config = dict(
    horizontal_flip=False,
    optimizer='soap',
    beta2=0.95,
)
Rows from block 5 of a small multi-label image tagger, named by matrix and row number. Rows with one number belong to one channel. Each number is 200 + 20 x the weight over its row's rms, rounded and kept within 0 to 999. All counts start at 0. After the name is the row's rms in percent of the matrix's.
After each channel's rows are labels from the 100 images, of 14976, where the channel reaches its highest value: "strongest on" is what is common among them. Only what is clearly more common there than usual is listed. The data: histories of elementary cellular automata, time running down. In brackets: how many of the 100.
# convs1: grouped (4 groups) 3x3 conv (model.blocks.5.convs.1.weight, 224x56x3x3, each kernel summed), inputs within the group 0-55
# convs2: expand pointwise conv (model.blocks.5.convs.2.weight, 448x224x1x1, transposed), outputs 0-111

convs1.211,101,187,178,175,208,207,164,179,224,222,158,203,199,158,173,207,218,179,197,206,177,209,211,152,210,216,176,211,193,201,203,202,226,207,194,212,213,174,175,174,174,205,196,157,188,186,216,190,210,223,175,205,203,225,225,189,199
convs2.211,101,215,166,197,191,190,181,230,198,253,172,168,195,203,188,204,188,171,187,219,185,206,201,184,195,196,197,234,177,213,205,204,220,176,191,222,171,199,197,161,223,205,190,203,188,177,176,188,202,177,187,218,202,199,198,191,166,196,230,193,173,248,223,247,191,200,229,222,203,164,209,214,162,194,188,226,204,220,189,205,198,222,186,181,192,220,215,182,224,227,179,181,198,199,172,209,190,197,183,221,215,190,172,209,197,203,180,164,209,219,180,212,245
strongest on: 000 turns on (96); 111 turns on (88); large cells (77); sparse start (66)

convs1.189,123,195,228,210,209,190,254,182,182,199,220,185,216,203,254,213,204,221,207,182,215,243,192,239,168,194,187,188,210,226,186,238,240,193,200,203,205,231,220,209,190,217,201,221,215,211,202,203,178,213,204,196,189,208,182,199,200
convs2.189,098,180,177,200,165,184,203,219,166,210,235,200,231,202,225,202,201,190,190,195,211,193,209,168,219,216,184,194,222,184,168,192,209,197,200,174,204,205,182,238,173,238,186,203,186,222,167,141,200,174,198,224,219,209,232,201,196,190,217,207,221,212,201,225,214,191,215,218,169,180,216,204,224,211,230,244,185,200,213,206,201,199,227,219,197,230,165,166,252,196,204,163,211,231,166,168,204,197,205,235,174,200,178,163,199,210,170,201,179,187,237,225,180
strongest on: 000 turns on (92); large cells (70)

convs1.102,104,176,169,201,217,180,206,207,199,247,211,188,214,195,181,209,247,202,189,193,196,204,197,217,173,234,193,182,177,195,206,149,222,189,170,185,217,205,202,191,201,184,171,198,180,191,213,197,204,170,171,170,194,212,223,160,192
convs2.102,103,182,221,194,213,195,187,200,184,188,204,194,180,179,215,225,206,246,208,176,199,189,219,191,214,160,206,193,251,194,217,191,204,198,217,199,212,176,209,190,219,178,213,195,177,174,144,212,215,219,162,180,171,187,195,218,214,263,195,212,215,206,214,230,201,152,203,202,214,206,222,198,204,184,181,183,222,183,206,177,237,177,215,217,195,238,190,214,214,225,189,185,177,208,200,216,178,192,209,223,193,179,212,231,208,202,221,238,220,211,201,218,218
strongest on: 111 turns on (100); 000 turns on (76); large cells (69)

convs1.175,073,210,211,198,180,231,178,191,212,199,241,218,207,199,169,191,198,185,226,150,206,184,187,205,211,199,171,205,177,220,238,160,198,191,198,187,238,180,178,228,191,193,207,196,188,164,196,176,180,209,170,196,173,210,187,211,188
convs2.175,103,177,173,182,224,257,194,197,203,203,210,223,212,191,191,159,200,202,203,206,184,183,195,186,171,194,218,179,227,182,187,203,224,196,206,191,218,193,211,201,195,137,186,188,223,161,151,224,185,192,181,167,219,195,226,165,200,179,193,210,210,161,204,182,215,184,182,211,205,191,163,184,180,153,211,217,216,222,164,182,207,211,193,207,200,182,172,210,164,193,210,219,184,229,164,214,245,189,170,201,206,243,224,156,192,218,188,213,210,209,216,207,195
strongest on: 011 turns on (88); large cells (82); 100 turns on (80)

convs1.66,075,217,190,181,163,184,174,185,169,234,180,177,195,211,228,177,206,207,199,196,206,190,221,175,212,201,210,223,164,150,191,196,175,190,245,191,205,217,194,208,192,171,192,208,184,156,190,222,219,177,187,190,187,204,191,203,206
convs2.66,106,229,190,174,199,221,166,224,229,211,194,215,198,206,202,210,247,206,211,228,208,197,202,232,212,194,225,244,189,201,214,208,156,221,220,229,198,182,194,204,192,178,212,204,226,223,214,225,228,228,229,201,197,190,198,184,211,229,181,198,213,219,179,185,178,210,217,230,197,187,213,171,195,221,218,174,198,206,180,203,200,228,186,202,222,206,197,201,216,197,226,231,198,172,207,207,208,220,202,209,217,210,192,214,203,209,206,197,211,203,202,195,195
strongest on: 110 turns on (100); 111 turns on (93)

convs1.88,079,207,188,207,173,189,197,187,171,204,190,198,198,193,192,206,149,205,219,202,227,236,203,181,179,185,195,196,220,201,178,163,163,222,200,208,198,215,208,184,204,188,166,181,165,191,188,176,214,195,244,247,218,216,182,189,194
convs2.88,106,211,218,229,164,235,207,177,205,200,211,223,223,235,235,185,195,193,194,256,209,195,177,223,208,203,202,201,195,209,190,237,216,210,181,218,159,228,223,216,208,176,205,174,186,203,237,221,221,216,197,194,171,194,192,176,243,218,226,201,201,208,184,193,225,210,180,195,196,161,215,198,193,178,205,185,176,178,185,221,175,221,178,173,220,207,197,209,193,180,172,194,214,180,198,178,201,214,191,195,175,197,173,229,220,176,190,189,212,215,186,214,181
strongest on: 110 turns on (100); large cells (65)

convs1.14,081,195,185,205,242,206,215,212,209,194,210,177,159,222,169,183,210,198,206,174,186,160,229,186,197,172,178,216,167,202,235,204,191,193,208,225,210,184,245,199,186,191,190,197,200,183,163,196,197,172,201,229,211,172,207,181,194
convs2.14,110,178,193,171,222,178,191,192,193,203,196,203,181,206,169,200,199,188,229,199,173,220,192,199,205,220,188,208,193,225,208,191,181,207,217,171,180,188,193,203,223,217,175,217,181,222,210,205,217,167,215,240,164,191,218,192,190,162,207,217,192,190,218,227,188,169,191,218,173,191,192,201,188,213,175,178,192,206,196,229,177,196,251,196,201,203,241,200,205,179,193,208,143,197,187,154,197,199,181,206,202,178,233,188,164,188,221,230,214,192,197,204,211
strongest on: 001 turns on (84); 101 turns on (83); 111 turns on (79); large cells (74)

convs1.141,074,175,201,143,202,205,185,221,196,211,206,219,185,196,200,171,210,225,193,204,181,220,172,182,172,202,185,184,201,209,177,192,153,176,205,219,215,190,201,161,203,192,203,195,197,217,216,219,196,210,196,187,179,218,173,236,249
convs2.141,100,199,192,181,171,233,218,189,227,221,223,188,199,200,193,157,203,197,202,207,175,190,179,201,193,213,222,208,208,192,205,191,207,188,174,201,203,231,184,185,212,213,202,167,220,179,218,205,188,178,238,183,204,190,189,215,214,207,205,177,160,222,175,220,234,211,223,187,183,213,201,180,214,187,167,213,158,242,184,186,198,197,218,199,196,214,233,225,245,183,195,194,257,190,183,184,150,203,190,219,191,211,232,226,183,203,182,178,173,190,193,204,233
strongest on: 001 turns on (100); large cells (73)

convs1.172,094,184,207,190,191,180,176,199,186,224,161,197,207,194,197,201,191,190,213,166,189,180,187,148,186,171,190,198,208,203,168,231,207,170,200,208,199,168,152,215,191,215,179,183,210,209,190,163,200,176,210,181,196,208,190,232,169
convs2.172,094,162,186,241,183,202,223,179,213,167,216,206,203,178,198,206,194,202,158,166,164,188,202,196,199,215,167,196,174,222,218,181,171,195,191,199,199,201,185,150,191,180,197,226,175,224,192,157,179,177,223,221,162,187,201,193,204,189,195,192,175,190,200,190,209,170,191,196,197,188,216,209,178,190,191,180,193,195,193,200,196,209,277,178,219,219,192,182,203,215,200,194,230,212,223,175,205,183,198,196,187,199,276,205,213,200,173,247,191,197,167,207,193
strongest on: 101 turns on (99); large cells (76)

convs1.54,083,188,209,199,186,189,213,207,209,180,210,181,229,208,204,190,164,191,196,175,182,210,209,213,174,226,161,192,202,198,229,173,174,200,209,209,207,182,178,175,224,239,172,165,223,222,191,163,207,160,168,191,195,182,197,222,207
convs2.54,106,219,195,164,234,177,199,179,227,187,165,249,205,207,194,173,221,173,206,221,179,194,226,201,183,184,181,193,186,224,235,235,211,205,229,209,236,203,170,182,192,218,202,189,208,225,206,191,197,195,192,162,165,172,207,228,205,204,196,208,209,240,191,200,209,169,213,228,170,199,178,220,209,168,237,195,224,179,172,209,200,191,214,176,229,169,203,198,196,201,196,176,192,182,212,219,207,242,197,157,202,190,208,214,204,193,206,237,175,214,175,199,219
strongest on: dense start (80)

convs1.127,111,192,192,179,215,210,186,182,204,184,189,204,177,195,229,175,231,231,176,192,201,228,200,200,199,177,200,154,198,199,196,206,196,193,210,188,194,208,189,169,193,180,176,197,192,181,205,173,197,187,152,257,189,223,175,243,205
convs2.127,107,179,203,195,229,190,190,192,205,228,166,222,185,217,199,206,227,190,201,218,231,221,199,186,184,197,191,196,172,197,189,213,175,218,197,210,214,217,226,216,183,172,184,223,211,207,195,199,208,180,186,206,164,213,197,240,190,197,213,183,196,203,197,188,235,210,176,209,246,213,197,191,210,193,203,211,219,177,161,160,223,196,195,180,216,177,188,210,218,197,226,211,246,213,204,204,223,223,188,198,210,208,187,210,223,220,202,194,196,216,189,205,173
strongest on: 011 turns on (98)

convs1.98,128,170,187,217,215,228,199,224,170,207,229,195,188,207,186,177,191,170,186,202,161,204,193,194,194,194,202,208,216,225,190,206,192,189,198,253,193,171,184,168,208,179,215,192,206,172,231,164,193,166,194,162,183,210,184,182,189
convs2.98,098,200,205,226,196,204,180,159,175,218,208,212,194,174,198,208,206,209,211,156,187,173,244,177,188,202,217,204,207,223,182,179,153,200,182,181,195,195,210,196,181,224,198,213,203,169,210,213,171,150,236,195,189,191,203,188,238,150,203,211,183,203,204,197,209,199,239,183,194,201,230,219,184,192,168,230,203,168,244,216,207,166,195,200,197,227,209,183,281,206,189,222,201,173,234,192,217,232,201,182,171,166,191,254,204,219,214,224,203,195,224,201,197
strongest on: 010 turns on (85); 000 turns on (82); large cells (67)

convs1.201,080,195,164,193,188,206,220,179,172,180,167,191,194,233,176,205,198,206,187,208,204,218,194,228,189,215,192,219,220,211,203,195,227,217,188,222,214,210,192,190,191,201,155,228,184,191,202,224,191,186,164,202,174,212,192,268,187
convs2.201,113,192,254,196,186,216,228,194,254,209,188,227,243,190,190,196,193,216,176,181,221,193,211,220,218,227,203,191,203,180,174,188,250,216,178,201,220,192,217,169,209,224,200,181,186,186,209,198,192,185,205,180,214,212,204,224,253,202,207,177,223,176,204,198,196,226,181,208,221,214,205,188,213,195,185,213,180,185,213,144,197,186,179,207,207,195,165,210,222,186,163,199,186,199,206,180,216,229,214,200,210,218,198,205,202,202,199,222,250,212,175,180,199
strongest on: 010 turns on (99); large cells (97)

convs1.97,128,220,179,198,199,207,200,185,208,208,172,189,234,218,174,202,220,205,225,211,188,188,194,222,217,213,177,226,211,225,189,160,221,208,208,185,161,219,204,163,210,184,233,184,245,185,198,152,194,173,208,208,210,203,190,208,175
convs2.97,096,193,193,204,161,199,182,189,190,210,179,168,196,222,151,197,209,173,203,189,197,201,186,191,153,224,194,174,192,186,187,219,224,178,237,224,207,168,182,185,165,176,175,195,209,228,197,159,214,195,172,214,208,185,216,175,183,203,194,200,170,224,210,197,230,189,192,209,171,185,174,205,176,194,231,177,184,192,176,192,206,186,209,189,185,210,205,219,211,236,204,180,177,196,180,165,177,164,160,223,189,193,163,182,204,198,206,183,174,192,197,194,185
strongest on: 111 turns on (100)

convs1.9,099,189,187,192,179,214,190,181,201,185,193,168,225,210,233,212,214,187,210,223,192,195,214,198,200,201,172,204,237,201,205,182,178,194,194,218,260,211,200,199,199,192,175,185,209,194,236,146,172,181,194,212,164,219,209,175,220
convs2.9,101,175,189,209,196,178,180,211,207,194,213,202,196,200,211,209,168,185,201,236,192,229,232,208,190,221,160,207,163,177,178,195,179,206,198,156,189,224,186,234,200,190,203,200,231,210,196,178,206,186,186,183,173,190,203,184,188,162,208,186,214,199,198,194,197,185,218,222,189,196,160,221,175,172,225,191,195,227,195,209,191,200,205,156,213,197,185,225,182,189,175,187,184,161,150,205,235,147,209,230,171,159,245,210,186,206,228,209,205,135,174,177,152
strongest on: 100 turns on (96); large cells (87)

convs1.209,085,164,215,200,220,213,182,184,215,200,160,208,196,200,190,200,202,174,190,218,199,184,229,151,183,204,201,227,170,234,216,193,197,201,183,200,178,180,172,190,182,155,212,225,207,213,203,210,226,223,192,216,206,194,233,162,194
convs2.209,121,228,199,181,191,186,219,197,197,199,206,206,208,214,194,200,236,210,188,206,201,189,202,191,215,243,174,235,205,251,234,209,191,199,198,206,187,191,194,183,208,175,206,220,190,211,215,202,194,229,182,221,189,191,248,240,170,194,206,187,214,207,169,192,191,235,191,210,216,224,196,217,182,206,240,210,191,188,185,180,212,176,203,202,245,233,220,204,193,208,209,193,238,212,217,201,190,219,215,204,225,195,193,182,192,226,173,184,196,209,211,201,187
strongest on: 000 turns on (100); 011 turns on (97); 001 turns on (75)

convs1.221,090,182,174,181,196,232,172,183,207,184,173,181,167,182,219,204,194,193,196,205,154,228,208,200,193,229,172,170,167,202,179,227,177,195,201,213,197,215,159,231,182,184,187,205,189,201,211,210,203,191,178,181,206,201,221,237,179
convs2.221,107,219,195,173,171,205,190,182,188,225,208,209,214,208,203,181,222,212,210,201,214,203,219,204,189,153,187,224,179,170,190,214,268,203,206,204,213,172,205,175,184,215,233,204,229,209,205,202,212,223,201,210,186,174,225,209,216,216,232,204,198,216,192,142,196,257,195,194,182,235,199,171,224,243,218,214,200,190,218,212,206,196,194,212,161,211,199,241,221,233,199,224,199,205,227,229,199,196,216,230,208,169,195,194,213,200,239,218,181,210,162,211,191
strongest on: 000 turns on (96)

convs1.182,104,174,204,183,191,201,211,198,195,202,130,198,197,220,184,202,193,211,220,206,206,207,182,138,196,197,217,208,201,222,250,203,225,217,196,209,147,203,188,170,206,204,186,203,186,184,214,221,192,191,178,217,198,189,212,199,214
convs2.182,093,185,198,213,218,205,190,206,179,193,195,208,193,201,226,222,195,202,170,201,175,226,183,163,169,202,183,183,217,182,198,180,178,221,205,215,167,195,160,200,185,171,235,175,168,155,189,196,177,197,187,179,172,170,206,195,204,170,218,180,199,236,194,183,200,206,195,175,173,176,179,216,202,194,161,213,178,181,166,193,217,154,219,199,204,198,178,161,168,192,182,192,193,170,195,217,204,195,219,268,204,178,215,221,180,178,178,177,245,200,220,175,145
strongest on: large cells (99); 010 turns on (97)

convs1.218,083,182,190,202,203,207,145,186,170,214,176,174,199,217,149,180,192,175,169,195,185,203,228,193,204,194,184,194,202,202,214,210,205,201,180,190,189,208,177,197,193,247,204,200,195,169,193,206,160,178,161,203,198,213,199,235,198
convs2.218,099,223,182,172,229,221,244,200,201,214,177,230,265,222,176,195,214,184,164,206,209,173,195,206,197,186,183,228,188,186,206,210,216,197,230,220,222,238,199,202,188,196,214,174,221,204,186,207,226,189,197,197,198,183,202,192,228,198,183,173,192,225,227,208,204,208,182,191,210,191,212,224,212,227,216,269,219,230,165,184,220,183,192,174,231,184,164,208,166,195,214,189,180,199,194,227,229,192,202,205,189,197,227,222,216,211,203,194,212,211,192,196,188
strongest on: 101 turns on (81); large cells (69)

convs1.13,055,209,208,207,186,186,219,199,174,213,180,210,201,193,171,233,214,203,166,184,188,223,220,190,194,165,198,238,180,193,196,189,190,210,207,213,244,169,232,183,180,208,225,237,230,166,189,182,197,195,189,193,227,205,215,186,166
convs2.13,114,231,183,230,236,214,172,189,185,188,206,189,201,203,209,220,193,200,210,184,220,185,187,221,196,170,187,204,184,204,193,224,162,214,236,211,223,205,189,185,231,228,212,210,181,216,268,205,206,204,217,213,202,177,174,186,204,195,221,195,189,200,176,171,204,194,226,225,205,183,209,217,205,212,210,185,204,256,207,180,229,228,234,171,182,176,228,195,210,195,179,202,203,185,186,202,170,195,229,216,226,195,204,173,212,175,218,194,163,211,157,205,193
strongest on: 101 turns on (88); 001 turns on (85); large cells (67)

convs1.166,076,195,151,206,197,184,228,168,184,222,190,182,210,208,163,180,196,176,190,202,192,184,212,198,153,205,186,175,207,175,183,223,177,186,232,213,238,197,164,182,197,193,189,184,162,188,187,181,205,200,189,172,189,186,189,205,198
convs2.166,107,236,224,189,227,198,210,167,190,214,191,204,214,180,156,183,192,227,198,160,197,192,204,208,242,188,215,192,211,205,223,231,222,193,224,204,211,222,195,209,177,203,185,226,206,223,197,225,183,186,206,188,207,204,192,195,191,242,210,250,187,219,189,194,237,204,161,229,191,193,234,189,217,185,218,195,231,194,180,188,221,226,201,180,210,200,196,203,176,221,199,220,181,216,193,197,211,216,199,193,219,210,214,224,223,184,212,229,201,222,245,230,201
strongest on: 110 turns on (87); 011 turns on (77); large cells (74)

convs1.118,080,171,222,193,214,220,197,180,208,230,205,208,207,205,204,205,162,208,191,182,182,195,241,201,180,201,186,223,180,169,229,199,225,202,189,183,200,208,160,222,182,220,202,166,162,182,193,173,201,176,190,176,170,187,185,206,163
convs2.118,096,195,213,189,217,236,238,213,263,151,225,243,177,205,190,193,189,186,204,178,245,213,182,230,196,196,216,188,192,208,220,168,203,221,199,183,158,191,205,189,213,194,184,201,215,205,228,211,197,196,197,212,204,215,196,202,206,196,168,200,208,200,176,210,216,210,188,208,188,182,216,179,196,222,217,199,206,195,202,212,187,200,182,186,211,196,181,189,198,184,206,200,195,218,229,200,200,226,202,180,236,195,217,165,183,203,158,209,204,220,203,217,219
strongest on: 010 turns on (82); large cells (71)

convs1.26,098,202,214,187,220,227,247,183,218,165,207,182,214,234,199,207,200,207,189,202,209,200,197,207,193,184,162,205,197,226,224,171,172,203,192,214,208,198,171,214,200,202,186,175,241,225,221,147,182,195,201,177,181,190,199,221,224
convs2.26,092,211,164,191,209,196,174,233,171,211,208,187,194,196,200,203,203,200,191,221,166,203,196,239,178,185,180,154,190,191,181,208,176,190,230,196,193,228,197,205,201,202,199,188,218,235,190,182,228,195,172,193,154,149,199,225,218,177,197,187,192,192,213,211,204,195,168,192,227,193,196,207,182,215,207,163,185,207,203,201,229,194,176,190,177,172,201,246,194,197,206,196,190,202,216,189,196,170,222,230,155,205,194,210,202,168,193,244,161,195,196,208,200
strongest on: 100 turns on (100); 001 turns on (93); large cells (76)

convs1.65,079,206,192,216,201,189,223,204,183,182,206,193,208,208,179,175,200,176,179,200,224,210,180,197,172,191,198,185,208,203,191,191,213,169,210,181,196,191,193,182,199,177,206,218,223,174,172,125,184,203,183,183,183,139,207,175,198
convs2.65,098,172,206,198,219,188,233,216,203,182,215,220,212,174,179,197,223,196,247,206,197,172,195,180,229,191,195,183,226,200,215,213,202,222,227,223,209,204,219,198,252,205,219,204,198,202,209,269,207,184,196,205,190,219,224,201,188,200,206,207,230,204,212,197,230,242,195,203,212,190,188,255,204,219,202,216,186,210,197,172,234,150,234,241,205,182,216,202,200,193,205,216,204,196,204,223,243,224,202,190,186,211,220,173,201,184,204,224,213,186,197,173,222
strongest on: 111 turns on (99)

convs1.210,093,187,193,183,164,178,170,207,182,186,183,188,188,204,188,191,203,189,209,155,176,166,225,192,167,178,172,167,201,179,178,227,215,184,192,203,162,199,194,218,209,197,194,190,224,180,178,159,204,204,202,194,180,207,216,238,197
convs2.210,104,194,190,203,189,242,175,194,200,196,193,208,221,212,194,182,239,170,196,206,213,196,187,208,230,212,210,199,213,206,208,194,188,203,187,246,188,205,214,168,212,200,226,206,197,192,212,189,188,206,212,192,220,193,183,211,214,184,196,165,216,198,231,175,185,231,168,201,213,195,182,237,231,214,203,217,201,236,186,185,212,204,228,227,217,221,174,228,180,183,191,189,182,184,236,185,225,186,187,175,204,194,212,138,217,238,197,196,188,219,170,208,195
strongest on: 010 turns on (83); large cells (65)

convs1.135,102,212,212,197,210,214,187,194,192,193,180,173,219,197,193,185,218,201,183,188,179,213,194,199,187,223,179,183,201,208,222,152,177,206,166,204,172,207,182,204,205,184,232,193,128,186,191,207,161,201,243,194,208,205,182,219,205
convs2.135,089,221,203,176,218,218,191,214,207,188,191,217,246,219,221,211,198,222,210,183,176,164,167,208,247,227,158,220,230,209,217,188,196,193,224,166,203,193,169,236,260,178,197,170,219,243,203,230,191,216,185,195,188,203,212,252,211,195,196,207,207,196,249,211,185,210,186,174,197,201,190,180,208,212,180,217,216,246,239,219,238,221,194,191,200,211,168,179,189,198,217,236,192,179,258,208,174,199,202,213,198,196,200,203,195,189,180,197,160,162,213,208,218
strongest on: 010 turns on (97); large cells (96)

convs1.203,129,181,187,202,202,165,194,200,162,180,178,190,185,189,200,198,199,192,188,170,184,173,212,184,161,166,175,179,193,177,161,234,184,201,191,199,189,193,172,201,187,201,201,187,230,187,196,172,201,196,224,185,179,232,214,244,179
convs2.203,096,185,173,189,190,196,210,230,190,184,199,214,192,199,191,190,190,205,171,210,179,203,190,229,196,188,166,173,210,218,206,176,202,181,207,209,233,200,217,168,206,224,203,206,205,192,197,194,183,214,195,223,188,190,206,231,221,221,173,198,185,183,233,217,184,196,186,213,164,205,218,196,152,196,188,189,201,199,163,232,179,236,201,172,230,208,180,168,199,151,214,185,200,229,200,214,214,206,206,188,198,198,200,182,196,236,169,218,190,212,195,206,180
strongest on: 101 turns on (100); large cells (69)

convs1.188,094,174,170,183,194,222,209,172,198,229,177,214,188,185,198,188,205,213,234,216,213,165,218,152,215,253,206,189,203,182,226,196,202,194,197,198,174,179,207,182,210,164,216,184,181,198,199,193,216,233,183,225,217,223,203,201,215
convs2.188,097,211,181,220,139,214,163,213,197,222,183,191,206,209,192,185,207,209,170,216,174,187,165,220,254,217,202,184,194,223,193,205,186,235,167,231,192,215,194,211,199,197,189,218,159,203,197,212,188,184,182,200,207,199,192,198,170,177,195,188,203,198,193,200,175,195,222,194,178,192,213,186,198,167,211,174,168,193,200,181,174,204,201,206,219,223,190,169,227,151,237,191,216,183,206,186,172,178,219,228,193,202,160,198,218,200,223,182,194,195,195,193,222
strongest on: 101 turns on (95); large cells (82); 000 turns on (76)

convs1.1,131,211,184,187,191,216,196,217,229,194,181,211,198,193,196,157,216,203,211,205,164,194,172,199,187,203,186,212,197,200,227,187,203,198,215,181,215,217,185,280,189,183,217,184,204,218,204,200,200,249,223,231,196,194,193,195,169
convs2.1,094,207,147,196,180,215,201,169,201,195,194,161,224,207,192,172,198,193,204,171,200,163,174,194,202,179,185,191,196,195,174,220,211,195,187,198,170,159,217,245,208,226,159,199,189,221,237,201,164,187,167,215,210,204,220,211,204,195,194,227,180,205,242,224,171,173,180,202,167,196,165,219,211,199,164,167,169,186,178,233,183,192,197,198,181,206,238,208,238,188,193,185,194,219,197,182,178,196,185,209,195,189,183,205,229,216,179,186,207,188,206,206,195
strongest on: 111 turns on (87)

convs1.76,105,217,211,202,179,175,234,186,189,196,204,207,221,179,178,185,216,206,193,196,196,199,193,198,192,199,220,212,176,179,206,151,190,201,173,238,185,243,220,195,214,184,213,195,191,163,218,194,247,162,199,199,198,221,184,157,196
convs2.76,079,207,251,179,173,167,204,214,178,199,228,150,193,229,204,180,240,211,239,202,205,208,215,215,162,197,196,255,200,184,187,179,171,197,187,208,204,189,191,207,203,194,212,189,187,218,237,194,224,223,219,216,170,168,216,204,215,203,199,182,191,193,188,205,191,170,203,194,168,202,186,186,206,224,190,213,202,177,207,200,188,170,200,212,163,209,204,209,181,198,186,207,206,186,212,190,191,187,173,172,230,149,208,213,199,219,242,209,181,242,201,194,197
strongest on: large cells (100); 010 turns on (100)

convs1.11,099,208,200,176,238,164,210,174,197,212,216,190,184,212,182,204,192,182,194,178,191,198,221,224,184,176,186,223,204,223,227,192,171,153,186,198,199,191,190,221,198,214,214,177,214,199,212,181,209,176,220,184,234,168,206,186,147
convs2.11,116,202,229,183,194,223,211,203,203,209,180,226,186,227,206,217,194,172,204,219,194,178,176,179,191,218,202,227,224,182,230,173,248,219,231,231,233,199,192,202,231,192,166,198,144,202,212,187,193,184,193,179,212,193,186,204,227,221,196,190,167,173,180,185,198,197,235,195,224,188,169,208,233,187,204,169,235,166,159,180,229,175,204,225,188,210,218,178,184,196,185,186,214,196,201,174,244,212,209,203,212,205,188,189,148,197,220,207,188,167,210,210,179
strongest on: 001 turns on (99); 110 turns on (98); 111 turns on (95); 011 turns on (80)

convs1.81,092,215,232,217,191,172,240,230,164,185,204,188,182,197,237,207,201,197,189,175,220,194,191,173,203,172,210,202,170,185,197,191,164,213,211,222,221,212,210,183,213,197,182,196,161,185,227,223,227,177,230,181,179,186,208,186,197
convs2.81,090,174,222,182,196,172,190,212,201,215,153,191,201,152,197,208,215,197,185,214,164,180,227,209,222,228,213,198,187,213,249,201,208,236,188,188,190,168,192,201,193,176,171,233,174,184,218,204,241,199,182,183,199,155,176,184,183,220,177,192,197,198,175,176,200,200,152,226,215,189,185,171,208,190,219,172,177,196,207,194,227,189,153,200,204,193,213,226,181,240,222,202,225,193,197,204,180,211,209,188,199,238,193,191,215,218,200,193,222,177,192,187,214
strongest on: large cells (100); 010 turns on (100)

convs1.46,087,212,195,201,210,191,194,199,193,233,210,168,207,186,163,221,194,182,224,179,236,210,209,245,200,215,200,222,191,185,206,212,209,167,210,223,154,187,200,214,221,199,184,182,211,207,174,213,193,183,183,180,165,196,213,188,148
convs2.46,093,221,203,211,229,235,228,195,209,199,175,185,233,196,205,218,187,194,188,195,191,154,199,221,216,216,199,205,192,250,215,196,195,213,204,216,142,183,208,183,212,215,207,205,203,206,213,213,186,206,164,173,216,243,184,196,202,194,211,200,204,181,233,217,215,209,195,218,211,208,248,196,177,208,201,220,219,232,206,200,223,217,217,238,210,166,203,194,217,208,198,201,197,182,200,228,203,209,185,195,208,211,168,179,213,190,149,180,222,203,205,182,187
strongest on: 001 turns on (94); 111 turns on (90); 110 turns on (86); 101 turns on (78)

convs1.36,085,221,196,167,189,152,215,191,203,163,230,223,216,222,191,195,157,196,203,181,193,194,238,196,200,190,186,189,176,187,238,178,174,193,192,210,207,189,198,196,222,210,197,190,207,165,213,175,207,166,184,181,188,206,212,181,163
convs2.36,116,218,241,187,241,193,222,186,214,192,218,224,191,151,179,227,145,177,236,195,208,193,186,206,197,166,218,203,176,178,205,207,191,175,212,212,238,213,239,178,196,179,175,192,207,212,204,234,159,165,195,189,179,236,181,174,207,206,195,189,217,189,216,183,210,223,193,221,207,225,215,188,207,200,211,204,223,209,182,171,214,204,190,219,178,173,190,194,188,185,179,193,175,202,195,194,204,244,197,197,208,187,215,204,195,190,145,197,189,232,215,190,192
strongest on: 000 turns on (78); 011 turns on (77); large cells (70); rule: rule 201 (31)

convs1.96,078,214,180,201,196,198,189,167,170,197,173,209,210,209,190,172,188,193,184,221,219,163,164,212,184,185,200,196,201,215,187,159,204,170,214,167,198,233,195,212,202,184,187,190,211,177,190,224,158,169,179,229,203,231,177,183,192
convs2.96,095,188,184,177,214,177,170,186,229,211,187,191,206,182,202,208,212,182,188,195,200,212,189,209,218,209,200,214,170,228,241,209,202,165,195,190,228,182,194,195,180,196,206,204,202,196,210,181,187,206,209,182,165,204,223,237,188,220,215,217,183,234,197,206,186,204,230,214,202,222,214,240,174,195,214,197,192,217,192,206,245,186,208,192,235,203,211,206,234,221,170,186,195,203,195,244,218,195,186,198,193,215,204,184,211,228,200,189,218,202,156,215,222
strongest on: 010 turns on (93); 111 turns on (80); large cells (72)

convs1.101,120,195,190,194,185,190,199,215,158,191,182,187,196,191,223,181,209,166,218,169,211,200,199,185,182,182,198,251,211,198,173,185,166,212,212,227,206,195,186,198,185,185,182,195,168,192,204,179,181,162,174,228,230,195,200,236,170
convs2.101,102,192,180,221,186,197,178,206,205,204,208,190,201,190,177,216,198,179,180,209,209,199,187,236,207,210,196,226,184,197,214,239,211,169,187,212,207,201,167,238,215,216,179,203,196,189,198,178,207,182,196,199,198,197,178,201,202,214,170,168,171,213,197,191,245,181,225,228,161,198,176,160,193,174,168,186,223,214,186,162,187,222,208,176,231,223,199,199,220,210,185,195,173,216,192,187,185,197,196,237,196,204,201,197,222,190,210,159,228,180,199,215,190
strongest on: 110 turns on (100)

convs1.187,088,193,180,193,171,205,175,203,199,188,181,191,184,195,138,184,189,183,210,189,215,186,189,178,198,194,223,187,183,209,189,178,229,185,199,210,180,200,161,195,167,205,190,198,174,189,211,201,200,195,192,171,169,212,180,264,211
convs2.187,100,195,177,230,192,209,197,203,163,231,225,194,209,234,190,228,230,226,241,219,173,199,208,196,191,182,220,187,216,196,193,181,170,202,201,212,202,208,178,181,216,189,204,206,222,211,194,237,212,209,240,203,175,184,195,195,187,169,187,213,195,169,221,196,203,224,174,203,196,218,233,219,230,215,201,214,200,187,168,181,218,177,223,205,190,199,161,212,189,206,196,213,205,204,254,210,193,187,230,212,211,213,271,197,203,222,200,228,178,240,153,193,218
strongest on: 010 turns on (99); large cells (98)